From a checkpoint of a small sound classifier.
Training: normuon at rate 0.027, 8400 steps, batches of 128, held-out accuracy 98%.
Rows from block 6, named by matrix and row number. Rows with one number belong to one neuron. Each number is 500 + 25 x the weight over its row's rms, rounded and kept within 0 to 999. All counts start at 0. Numbers have three digits each. After the name is the row's rms in percent of the matrix's.
# gate: MLP gate (model.blocks.6.mlp.gate.weight, 1152x384), inputs 154-230
# fc1: MLP up (model.blocks.6.mlp.fc1.weight, 1152x384), inputs 154-230
# fc2: MLP down (model.blocks.6.mlp.fc2.weight, 384x1152, transposed), outputs 154-230
gate.614 101:500523481500529493505506474467502476513543486461501498481495510485502511508486473525503502504508504495470508504493501491494506496501472522492519491495501501519505515492514504513505484496496528454506491504532491469506533470523494492
fc1.614 107:549493503500489457451490516496499544500517431496500503491483504502545487494496491502499545450502506532452501489499485499533495499496486506503501497501511495506500511490505462533516505506495512503468482498493509514489502502519572472
fc2.614 090:526506499514483510503522500500489485516506495498484508473485498424508490502501501587505550490509529489498490513500531494512516488482486507485492443480476497506504500500468503500500520506500481526507475528516513498520496537494578472
gate.615 112:504497500502486509481480501506503477523503513502493495524503496513498498512501506499504500486500495504492501499513499509464503512518506509490493505505486529515510496525497495531477543498500501497502502501508495497525500555509498511
fc1.615 101:530505485461547492506515542469497474498458495503458487499499503507494499482492489498494497570500495497482505502500501492495458494498550499508504499495493487492502500501507499502559439493499494492461504497540481512493499496502507499
fc2.615 058:493467537503501496484498497502516549506501516500523494500495487598478524500509500502525457500497509520501501493488500438505500500531500500507483498485523508509446492525501499535500515494494499491487455506499578492512514516559499504
gate.616 086:493499514496510475508631478528529503498516491498505497496496523528503493489494568475503510511497500496510506503501499502478479480521499516502501501503502525501489489482502491514496499497482499447512496493504514500495511501500480539
fc1.616 098:496503474501496488433442496505497493486501482492504497558493515519506498515496506480494500521502515461504497558506478570491490531502483512533483497525569516477505479516513506488524502499501493499493529505500452510505534487518504511
fc2.616 034:480454396490464492503503500509482455508510498486499488508477500462505500497504491477503487439484492539498497494409511502501512507500496445455524508516505556594492500493532500498513504500500504500501490485510500508500518515500482461
gate.617 105:495487502500500500516525501499489513491484502505501509545488503491488515522505498502504488498525500469502501498499509503511487487485480479518445494471475572498625520497585509501531502490502501510458497474522494517498518507506504515
fc1.617 121:508528494500500556510497486506500510500502515501506601493501499458503541536498558478505499532464501499487500488480500499491500499437507498468500516476495516497504458493499478527476500498524518486505482497490490512498468481506503503
fc2.617 182:450476506496504501492490532500493500505534555499456462494504504473498497503486488520506505504505470501501439495478477495509473497452474502518472501500531495495488512489487514510503496505493489490498501514485499500495501497516491550
gate.618 105:543492494516491499495476501532509494498496501451500500536498502500502500481502505491503491506485492530496499469540553432508503508500508506467520497477527498502495491455499511492497567507466511545506504485502507507506484502500491498
fc1.618 098:499509426484507488496500518499498510498500482499542495500509497491491484457488518460506505496470499490520503499512519536494463475508497515501476503507518492493472519504494497477497510478542499490434492407511492523519481474520495500
fc2.618 116:500506543519526513507500494362446514484513501502502464504497532495507499499498504506497508470554491504548504511498489498495507505509499528500496479516493480500433500519584465473464487497468505460512486500502594501497495497517523487
gate.619 091:528501496482584472498496482475503501502511509420483511502499573503517491487495463511487506499453500496531480528504503505486502504490483500437476441513515499494501491508531487496496518502524500487492435520496524518524516489503497574
fc1.619 102:505502503508488447504482509465515500488499518498507511484429511514500480503488504507500503486467501488502512496527503502501492492498516488493513461549500505515472496514498512500496494494524497501518497500505513509447490500495489530
fc2.619 074:450489500500498507500486507515500497501506491432448595505554498492497484460479503488500500527486475501499500465507500514499502500535467493473491461512500458513495504498497503515522492443466501470544486464509525488494506514495513523
gate.620 116:565496484485497501452507504514475495508547467488489477507477500505508519504489512518529513524443493568611567500492495487496515492488501503487500492483498501495500497499504502510494489502506508487472507497500503494481503509430496491
fc1.620 110:495497488501436492491510494501421534465500473513428500523465524506515509513507500581504472530515503499508490561505500497490506495477496499497508534506503505482503496497569513478433498492545483515498493483499494558499499492499497506
fc2.620 119:504460494494423483507544594505473497528500495493436482503524504494543508513496501481522578499533443481499463502502486530530500463493489538425502500454518498464468472501502479505505496513484491499502505500506509499515500493500501498
gate.621 094:523486501504513519493397495520501494554512539484479484505514502498488497490499484500501521512513484530485506476508453492389493506503476513487622491506501508504506514489494448503495510500498485509509510558508523507501489502542583564
fc1.621 105:466506503507506500500550503498476540455491531510506495522463504474497502498495519498504461501503493499502484524511491483496459478496505511501502501494503447501478479483507472486499539510500502575499481497477490433498470507476425505
fc2.621 087:500500507497512502454484511477507496434511525487526497498508512499485494500500515477516326499499462465486500500526503506509437498486484513506502491493574476506494478507539490499500506511480507516496516497526519482482504493487442548
gate.622 103:497499488485489501498482510484500471514519502502504497499504477501516504510499492526500567512471493469504491523466510499510516500504403490466538529500441499509485510508498477496507498498491505506507505507520516501502498503602499512
fc1.622 101:511502591421452474501538513489508490467498500486503500404446510506451493500490520502479503418484511500500490494490516497498465501516509552480495565487500484498503503500498495489503497487482505495501500507538516502503492510500514478
fc2.622 101:543500506508502504475498499501503490535486498506488498495499494509493496473482499501490499501499498509496498501451503495484520500513505450487509565500505524503502497501506611507498500511502500515484500554495524504505500496512488488
gate.623 086:520501500542504564487523500484500491513507489507511503495476508491499487508477505494507496500524502518492522430535499494497471491531501500512503505545499498497501497507545504500466475483496487536554505500490507496506515470494613499
fc1.623 093:480489500492503518493443494504499492492510471503501492507499456500538501523526508497496489538511522509499496505523505510350499519491500486507503500501502499462471478512498505508517515505504497486396510456514489496510504500498426505
fc2.623 042:521518500479527527505500500502528499500505520509529551493479481447499534495490504447499493500492514500503488515490500500515500501500593496497502489513549502466502500529495503500469515505468498453493496492500485493501523495494510505
gate.624 074:495499489504550497525515508521488467592421520518503519524516499482488502494485493505499516496523503499488496516497585494494553502505501488500506515462522526458498499526483501504506497492489428511550505486533481480461494485506500494
fc1.624 083:494522504495544492500491520491510503477552501494520504496531503488499505480539468504496484497507490493537490495511469411524468496495486497528491507497475562457496477503501500500509504497548456493502497482497566520502537500500503518
fc2.624 016:486499510524501500497504494525564487482513531503536486501488504492521499500551499589495501489503496499523570500498498505528497500500498494501507501500498498483526580527467499522505518499495481512501505500496497508500501451498498440
gate.625 103:500499487500368499504517488510504498495510493507505501549517501512496510502442458511496492491500494473487586476497506510507480499566517501509513501465516500502483441501492495496518488507510616514519519496499494495487524537497481505
fc1.625 121:488463491574501487496500485495492481489496504504592484498502566503507491504450499525499446493517509489506480500493507500506497498503500500508526538391496467494502407634494505507501498501531540494490469495519493496499496464489484472
fc2.625 131:506512502495478499445489577470506493518534493521507517491489486483509500497485500468525502534443462492518511504498492480468507484533502499504477574465494516493503562506483491503480507494513527511493554484503507508487502504488500489
gate.626 098:504511482452507495501493508505512484490424501489494503490564509509455533499514506496510568490491503522516501500505491503469501497500499502503491501498488484493512516495473500519469478498498507513500534459510504493509502513495501519
fc1.626 107:519518498501496493505505534519516506503512502550566528480499497508487500500535490505502508504505500496507453451499463497505489548484496483505513498542494499513522499473499429503397524501483492595502526513520595506486495394498503529
fc2.626 055:488463495476521519500499495474512511504475503508511450497487485521496487504573498484463483507494501489428501574447507504490502505506500502499499486510505511468507504505435492518499481499500556487494496495497505478507499502523500500
gate.627 093:506508478485525497499498447501508503503599502499479497528482493506501560567522473513491490500510496467446505527525494496491488494510499489512493504568538499507493486504513500503498504499506501496512491496521507498511481524439484515
fc1.627 085:542503505496498460515453511502499506477410460405486511431489499497482491499476488487559519492513493518499500531527504510528498489499485504502562487499506449497501485538525498479616462498512492474490490374498602413508501479517455514
fc2.627 033:492486518519502500511497475520522447500500503506435523334484500527499494500504496399496500510462436500496484515512500486510500510526497512477525510505521471501506510544504500500491500508488514499487501501500495501536496449483521498
gate.628 103:551494470522471575501574502504527499512493506505505496492498500502511495585500493519501517507474480500502513526500489508485500499517498493499511498495501493493503527499499500537502541523518547528497498480498394501510513479491505495
fc1.628 099:494504494492498513501517470502502504484501530502536528504503491476498528519481494410483477494484423472582485487523497499515505484489496500498498504507517510498710505498497508538502488505500450489509502457504500487516484458492495517
fc2.628 111:502501510500525500478522491480462498460492504494543451500506513553506468500477534506504495501502487500504513500489436546454499478491494494503498493484499528530500486628535498488483503503518499489508504504461477498491500542517561497
gate.629 100:516501526496494434494532513513494498530465515482502505582480501507514510490497519482496499497499493488499494612510513476529510511486501496449505529498486428501463497501490563485574495497481504496506508500499500523499500494586536582
fc1.629 128:500517500506506490471556510533501496513464506498521507531452469490501494488485567471500508468509471498488506592469514497529556497499542498492510502494504520511491496503500506494495495492485443498507504501495504497510501459460507512
fc2.629 062:509510508501522505496501486494421494495494518499490500460525501501504496500511466539494492525474508521489480523485499492536500524447498484486509500497500503521504520481452507504500430497496541500465472500498499518474500534492501485
gate.630 093:484519507498493521496609505467504503492510500499479479511495491511504506488546499502509524499508521498502526510475511502500508503488517495500416499505504496457557501504497511559477502504493506518509452498528506476513494507511502490
fc1.630 090:501500500510495426499501496512490496426514500508492516500515460502502548516515505514488453505498502537494478514506493505562503466497510487506562497494486496505501489468587458467513514506521497524502500478478501503503496504502459499
fc2.630 085:501507497502487446502522573498514503512495505527513514575522495493497494501485485502496482524497500525500518511538513500484461500487505504525367501500534501499488480540501524464519500482474476481498498415494481514498500508504486496
gate.631 086:456489491499502498520482477499508502531523499507513500508525460491486509495477473502503505502511498504522524477503487481556460504501454501499466502536498469523494509485569496560490505508478498496506480515415545502498505533507505493
fc1.631 087:516496493514480499506491496571485532501497491500517479520484403535486505510495497500493497467491490554490490509485505493499511505507539498530486499466507517515487485485503514505442457482502493517468500492557513486499495498495497503
fc2.631 030:466500433501521453513501504524496460498498497501477500499493517501500486500485496512493459500475496496496439500499508481507499515496455507497499485514485484504543469459472488466504517509495509496552501504528499509518508500508466500
gate.632 095:500479532480488501527501504611511501499500500496500505499518500428505503605534488500509500475512500474520548491509506486500494526489545500500488501500518483487523518490355573586500495509442497500483475517517492508478503522476506509
fc1.632 096:497498496497500507506522499504499524495513514491504508531494497639510495508424481498516504503472534443497501490525558510502493493498501500549488473495500548503500511502518508553523469501499491503499498500512502481562494518501495508
fc2.632 045:488492502499500505516538506499499500501475494586491513501533540548514474583483533509498480527499500499491525492500512476556504483499487495491495491495471506510469508494515457500521523494488496503491490427493507463504500500490506525
gate.633 103:499501493500499504500506568502496506504588501557491497502488500483500522516499511525504481499514495501470510504500501488508485504504493543503499490521501528499501474469497512488516498454494477503506500503499500474529487508476471491
fc1.633 122:494574493498501498495501502501513504519534498536505518498466482489484494494509488485508557501498491507492559500503503451507503509549541502510511522509470493506501511512578501499510500498507491500485502505500497492499499496497495497
fc2.633 214:477495502484479489461516508474490463494510582504510493505493502506500477521450500514535514501498481445509511498497480470484545493481500476514560485488485487495491514502456541500491497517474503495495506564504505494497517504530519461
gate.634 112:471478509496460473475530386483507502481517488544502485556491485515480507506494505526499498538500500487477521495509504483499514489505499451523540554491549500496502514485508499511501482509493463500496497512500479555494496516496547518
fc1.634 115:516531489500515471502503496494502497485506502479498509538505427445499511510492473487497479501500564492503487496504498497471477497525516475479520536471507502468490506497498522503509500500505480525457502475499526499492497487511515486
fc2.634 130:512477538502511489526514493506532489512498558499502463581490506461476485515499495521500492470502500494477531495505514499500481548522521541489508498520500576481370463496542549454495534509485461477488463468499508504483498504452452490
gate.635 096:503517502497500492484505481506495500506492540507547494496504512570506529509481483502521501509501464496483412475509497504508501482516536471542536523499501495501505487500500502586505507503495493645464487497528496482506496514492489487
fc1.635 089:476469501510499539502490498493389501463500500490524506491535492503487504498501500498500575466442444499429428504518505479526513501497511481497409512484500564425508499528493500501497518501566483531483502475501490508475510502515497496
fc2.635 053:482500496500514504502482449486498502480500506506500501543495496535518500521497484470513507500490499477500500507505510506511500498500466497502500501494519489502494493500529532500501500470494500485463502492490510499504508523541544509
gate.636 098:497503501509439513491500487488500492534530497531500501585572506503478485500523528605440488522474519503499605503501439467527500499499501499515499504503457505516534502500460518481445499500476478482502503536507503523511502518496501509
fc1.636 093:504523504488507553499499503486529504510478504475528504481497501490504497592498531453534532458489505475469521510512505559472500520511491510498502536496531496518493475487505624501482497531561540493487496498419489500511483502481494476
fc2.636 052:468495496456516500503537489438500518503516507500486500504496504529498502501498445499502512518494473491499505508497495485452505513500495495498493465497500535403460468500500495462502487449496494481501487497487534499499507506510479497
gate.637 092:490540501522517488498525462502539502527494438505502505441484501500484491505490503496489499521500467502506526520497503499497427499504523482492492496486500503500489500453486508478508494499506536517507489527510513549493499495505500452
fc1.637 100:499502498464510477591483478510501496500517473473487512492497431497492464507453498498488492499487489506472499488499548465514505520522497472493512496497497486502472480502522499502500440503500490493499503489483469499485472498492512492
fc2.637 073:549450483511503512451514482505496506503472472502503503504497518495493497452500500470497486503465505505502512529447540511487499499501500501487485447488501507490512512501489481509466501509500505500489474501514498484507459573502503503
gate.638 086:491513502526497497511494517579502499501501482477505501501492530500493498469507537529500512503494521545507501505505478451480495498503487508498488503506500543494502505469493508513487504505499505451453489498498505509501511506497490486
fc1.638 086:500515508498503474496495499497505505503531492509503500504490513492503498485505502507502498527499513504488501507494510520497536469502563496499496496518528499374518498497516509515495496486491510513499467501477493500471531506478471478
fc2.638 031:520488516432501495486499500558497500502501519510504500383505500510500507506504497500512497519570517499483502500560506488502476501508496488499514477498484504570521495456500502513502456528537489531477480472500494481499509509535482500
gate.639 117:514504503502505508358595525478505501516486467525504537530499503504496437511459515502493487522550505503518497537491503493454499503502498504526487500483508439520497538541514501495503513506500501487508498455477494387502515494503500491
fc1.639 103:501488500496521477530489506512513499499512564471517481476512502488517500455505504471497505500484530579514512502559468462462512440498490506500512505496487495500538509497494511523498463500489494489498489502489499491512506503498473507
fc2.639 109:508731483529536484542471497507554525500505506505448511497514481490513497469517465500502500506463495489494458500501500508501505500498500512491501497457520512518483522500437501499499493484516559486493542528504502528548495500492505498